From a checkpoint of a small contrastive image-text model.
Model: 3.55M parameters, 64-pixel images, encoder norm batchnorm, encoder activation hardswish, encoder depths [8, 15, 8], text encoder width 192, text encoder norm layernorm, text encoder activation gelu.
Data: 97500 training examples, 24.2 epochs.
Rows from block 13 of the image encoder of a small contrastive image-text model, named by matrix and row number. Rows with one number belong to one channel. Each number is 50 + 12 x the weight over its row's rms, rounded and kept within 0 to 99. All counts start at 0.
After each channel's rows are labels from the 100 images, of 14848, where the channel reaches its highest value: "top examples" is what is common among them; "lies over" is the class under the peak. Only what is clearly more common there than usual is listed. The data: simulated telescope pictures of galaxies. In brackets: how many of the 100, against the usual share in percent.
# conv1: bottleneck pointwise conv (encoder.blocks.14.conv1.weight, 64x176x1x1), inputs 0-87
# conv2: growth 3x3 conv (encoder.blocks.14.conv2.weight, 16x64x3x3, transposed, each kernel summed), outputs 0-15

conv1.16:62 43 56 48 54 44 35 55 72 68 48 58 36 46 51 49 53 61 27 75 56 45 50 62 73 50 45 53 38 34 58 32 60 56 40 56 65 50 70 41 56 44 52 36 36 45 64 49 32 42 52 59 49 10 53 47 35 53 60 40 40 67 69 54 38 35 43 58 44 61 55 36 40 53 29 48 55 30 49 47 49 41 55 29 65 49 52 55
conv2.16:52 36 64 56 79 52 48 58 62 46 65 53 42 33 62 41
top examples: many-armed spiral (95 vs 8.9); winding: anticlockwise outward (66 vs 13.4); winding: clockwise outward (34 vs 13.7)
lies over: galaxy (100 vs 16.3)

conv1.27:38 53 37 42 58 50 56 51 39 66 48 40 61 62 56 47 64 60 46 44 51 55 34 23 41 42 60 51 56 70 48 25 47 57 53 76 67 42 59 56 51 47 52 48 48 58 48 58 51 31 34 54 42 33 51 49 44 46 58 61 46 68 45 45 68 59 50 48 55 51 53 62 40 51 46 48 57 45 58 41 47 74 60 51 47 59 45 59
conv2.27:35 58 53 46 52 59 65 30 61 46 58 38 71 36 35 41
top examples: lensed arc (56 vs 9.1); two-armed spiral (30 vs 9)
lies over: galaxy (100 vs 16.3)

conv1.24:50 42 50 60 41 46 52 55 41 29 47 67 34 47 42 62 58 58 51 35 41 59 42 30 48 66 50 42 44 31 54 69 51 63 54 40 51 44 44 41 40 35 56 29 24 71 42 34 50 73 67 48 51 72 61 61 54 48 36 58 32 58 31 43 36 55 47 51 50 49 55 56 74 49 50 80 51 68 40 27 49 34 50 50 61 45 41 32
conv2.24:69 65 32 47 58 45 60 45 67 57 53 55 35 43 33 66
top examples: many-armed spiral (76 vs 8.9); winding: clockwise outward (57 vs 13.7); winding: anticlockwise outward (39 vs 13.4)
lies over: galaxy (85 vs 16.3)

conv1.11:57 50 51 52 43 62 55 55 53 59 32 46 29 30 52 56 66 60 45 67 53 53 50 55 64 41 30 71 47 38 55 46 42 38 55 45 53 39 47 66 48 51 35 48 51 44 45 41 49 40 73 56 26 71 30 55 23 34 42 64 43 41 43 54 49 50 46 48 53 49 35 54 51 57 57 40 48 33 56 53 51 48 44 46 41 55 57 47
conv2.11:58 24 50 42 59 41 42 63 59 38 46 37 28 50 62 43
top examples: many-armed spiral (75 vs 8.9); winding: clockwise outward (60 vs 13.7); winding: anticlockwise outward (40 vs 13.4)
lies over: galaxy (81 vs 16.3)

conv1.44:25 64 38 53 47 44 52 36 45 53 53 60 58 47 51 39 62 47 54 58 42 43 52 61 61 46 57 56 52 56 43 51 55 34 47 63 49 56 45 55 52 57 36 57 56 57 41 61 51 40 42 43 59 32 36 54 51 48 51 48 51 42 53 50 52 58 48 50 51 48 52 51 45 49 54 36 48 33 40 60 54 69 47 58 61 63 57 55
conv2.44:60 78 50 61 40 56 41 42 64 56 55 68 50 61 32 49
top examples: bright star with spikes (70 vs 25.5); many-armed spiral (42 vs 8.9); winding: anticlockwise outward (32 vs 13.4)
lies over: galaxy (39 vs 16.3)

conv1.8:37 47 60 51 37 67 48 63 56 46 48 47 52 57 52 46 53 61 53 66 37 53 36 37 45 47 25 58 57 40 49 56 39 27 59 47 45 46 42 61 46 39 41 61 37 30 44 53 36 64 53 45 38 52 29 62 24 52 53 31 77 46 42 59 63 53 58 55 45 60 57 59 53 46 49 49 47 49 52 57 72 52 54 54 61 47 46 61
conv2.8:51 39 39 31 54 54 37 37 42 31 56 43 24 51 49 62
top examples: barred spiral (100 vs 9.1); tilted (76 vs 18.3); small (56 vs 23.9); winding: clockwise outward (53 vs 13.7)
lies over: galaxy (100 vs 16.3)

conv1.32:51 49 49 56 62 37 60 60 60 41 29 58 41 60 50 55 31 46 55 81 69 51 42 61 42 37 49 59 54 33 52 36 51 42 47 60 84 59 22 66 68 42 58 65 40 56 56 51 17 59 39 66 58 41 49 38 64 67 61 34 51 49 32 40 55 50 41 65 50 54 52 55 57 57 46 45 52 29 33 41 49 64 36 67 56 47 59 79
conv2.32:53 58 54 58 66 60 64 60 70 54 56 68 33 41 62 65
top examples: many-armed spiral (78 vs 8.9); winding: anticlockwise outward (65 vs 13.4); winding: clockwise outward (35 vs 13.7)
lies over: galaxy (94 vs 16.3)

conv1.33:63 40 52 57 44 69 62 48 50 52 46 53 34 33 53 57 53 40 34 45 56 47 56 78 61 51 58 55 65 63 46 52 46 51 65 45 63 48 66 54 61 49 45 64 53 56 69 55 59 40 43 46 40 49 34 76 33 52 48 46 39 56 39 87 54 68 42 49 46 70 38 52 48 58 32 66 63 33 49 44 47 29 62 46 51 27 32 54
conv2.33:73 52 63 57 63 40 37 45 44 65 54 60 73 44 53 61
top examples: winding: anticlockwise outward (60 vs 13.4); tilted (54 vs 18.3); barred spiral (45 vs 9.1); two-armed spiral (34 vs 9)
lies over: galaxy (100 vs 16.3)

conv1.10:28 50 48 44 75 62 43 44 47 55 71 62 46 44 58 41 41 53 78 56 52 46 61 55 46 26 54 30 52 57 49 61 40 52 62 45 51 48 67 33 31 52 36 51 47 60 46 41 62 62 68 49 45 61 37 48 51 53 54 56 37 45 28 45 52 30 49 17 35 48 55 44 53 63 43 52 55 55 50 43 42 59 26 45 39 42 73 84
conv2.10:31 57 42 58 35 71 67 43 49 61 38 47 50 45 60 32
top examples: barred spiral (99 vs 9.1); tilted (70 vs 18.3); winding: clockwise outward (65 vs 13.7); small (54 vs 23.9)
lies over: galaxy (100 vs 16.3)

conv1.58:46 61 56 40 48 35 68 41 57 47 61 46 70 46 48 33 85 57 24 58 52 56 44 44 55 43 57 41 68 32 37 67 46 48 49 38 52 41 54 50 32 41 43 27 41 54 57 43 43 13 38 47 61 51 57 50 57 44 48 29 42 64 41 52 36 44 71 54 68 43 61 63 42 53 63 52 47 54 46 58 44 64 67 39 46 52 31 58
conv2.58:46 52 41 59 13 51 58 31 55 47 56 60 47 57 61 52
top examples: small (52 vs 23.9); barred spiral (48 vs 9.1); tilted (47 vs 18.3); lensed arc (41 vs 9.1)
lies over: galaxy (95 vs 16.3)

conv1.50:60 43 28 28 32 58 36 73 46 55 48 48 50 56 57 38 43 59 54 69 40 55 35 33 42 61 34 50 38 37 51 36 52 32 51 24 31 33 39 27 57 22 46 65 45 51 44 46 50 45 44 56 43 45 55 69 54 42 54 50 41 47 57 41 44 58 52 68 48 40 46 62 44 33 78 63 49 58 46 34 62 29 46 45 47 46 55 33
conv2.50:43 39 34 46 62 51 36 47 33 45 49 18 58 51 41 50
top examples: winding: anticlockwise outward (89 vs 13.4); barred spiral (59 vs 9.1); two-armed spiral (41 vs 9)
lies over: galaxy (67 vs 16.3)

conv1.6:34 56 46 41 59 49 51 45 47 51 70 65 56 52 51 24 39 36 38 71 35 52 47 47 73 24 41 61 25 62 37 46 60 41 46 30 30 51 46 45 34 46 42 46 47 56 46 40 58 66 46 38 47 37 38 43 58 48 47 48 56 33 43 43 30 66 67 36 60 63 64 47 65 52 52 49 62 62 27 60 55 32 30 60 50 49 55 37
conv2.6:46 49 24 59 49 43 74 42 41 48 41 36 47 37 66 48
top examples: barred spiral (92 vs 9.1); tilted (74 vs 18.3); winding: clockwise outward (51 vs 13.7); winding: anticlockwise outward (48 vs 13.4)
lies over: galaxy (66 vs 16.3)

conv1.28:69 38 26 60 71 53 44 40 40 54 53 48 61 39 54 38 54 47 41 55 40 57 56 80 57 58 48 45 44 48 56 50 68 55 54 66 60 45 74 58 45 49 61 35 31 58 55 43 40 52 65 56 29 38 65 60 35 45 51 43 54 48 66 80 46 32 39 55 27 53 50 38 29 46 54 53 44 39 54 71 61 41 35 48 70 44 35 27
conv2.28:73 44 66 44 65 43 30 42 47 58 64 36 58 37 45 51
top examples: irregular (84 vs 9.4)
lies over: galaxy (100 vs 16.3)

conv1.25:57 51 23 36 47 64 35 42 45 53 31 61 38 51 41 74 43 42 51 99 57 49 40 45 51 45 45 48 55 27 43 51 50 54 48 61 53 44 30 46 46 51 47 47 37 39 41 39 53 46 56 44 49 27 48 45 40 67 44 38 60 41 45 58 38 48 46 25 59 37 45 56 50 52 35 64 55 32 40 44 33 42 46 65 60 47 66 49
conv2.25:41 38 50 63 45 60 82 47 59 62 37 51 34 53 50 58
top examples: many-armed spiral (96 vs 8.9); winding: clockwise outward (83 vs 13.7)
lies over: galaxy (99 vs 16.3)

conv1.36:81 51 68 38 50 60 54 38 48 61 48 57 55 52 63 52 61 47 35 48 22 48 43 52 56 48 55 44 47 59 54 32 50 51 55 38 30 50 26 54 50 36 42 50 60 58 51 54 45 50 40 58 66 48 52 47 53 50 64 35 74 54 44 52 56 57 43 58 48 59 68 41 44 59 54 63 51 68 78 32 51 46 48 50 40 32 27 35
conv2.36:39 67 40 47 68 55 52 58 54 26 46 41 55 37 29 53
top examples: many-armed spiral (88 vs 8.9); winding: anticlockwise outward (60 vs 13.4); winding: clockwise outward (36 vs 13.7)
lies over: galaxy (100 vs 16.3)

conv1.15:66 54 44 74 58 46 56 47 46 63 52 46 55 49 50 36 72 60 61 54 46 50 35 47 47 27 45 55 49 44 47 53 41 58 45 50 59 49 59 44 50 61 49 49 54 49 59 46 63 70 39 50 65 34 47 45 53 41 46 42 62 71 27 56 40 59 44 32 56 77 49 69 33 45 38 44 51 60 49 92 32 28 56 46 59 63 27 60
conv2.15:43 62 64 52 57 36 23 50 44 43 40 43 64 36 69 47
top examples: many-armed spiral (92 vs 8.9); winding: anticlockwise outward (52 vs 13.4); tilted (51 vs 18.3); winding: clockwise outward (48 vs 13.7)
lies over: galaxy (100 vs 16.3)

conv1.41:70 47 52 29 49 47 44 38 74 57 41 68 41 56 60 53 58 51 44 43 64 58 46 45 56 52 41 51 45 67 47 48 61 55 54 71 48 40 39 60 67 54 45 44 33 59 56 52 42 31 25 44 71 75 48 61 42 59 44 31 74 37 48 53 53 55 35 59 46 71 46 38 39 48 38 46 57 38 44 34 49 47 54 52 46 44 45 51
conv2.41:48 54 57 47 55 51 58 47 78 40 50 37 52 18 52 42
top examples: many-armed spiral (100 vs 8.9); winding: anticlockwise outward (58 vs 13.4); winding: clockwise outward (42 vs 13.7)
lies over: galaxy (100 vs 16.3)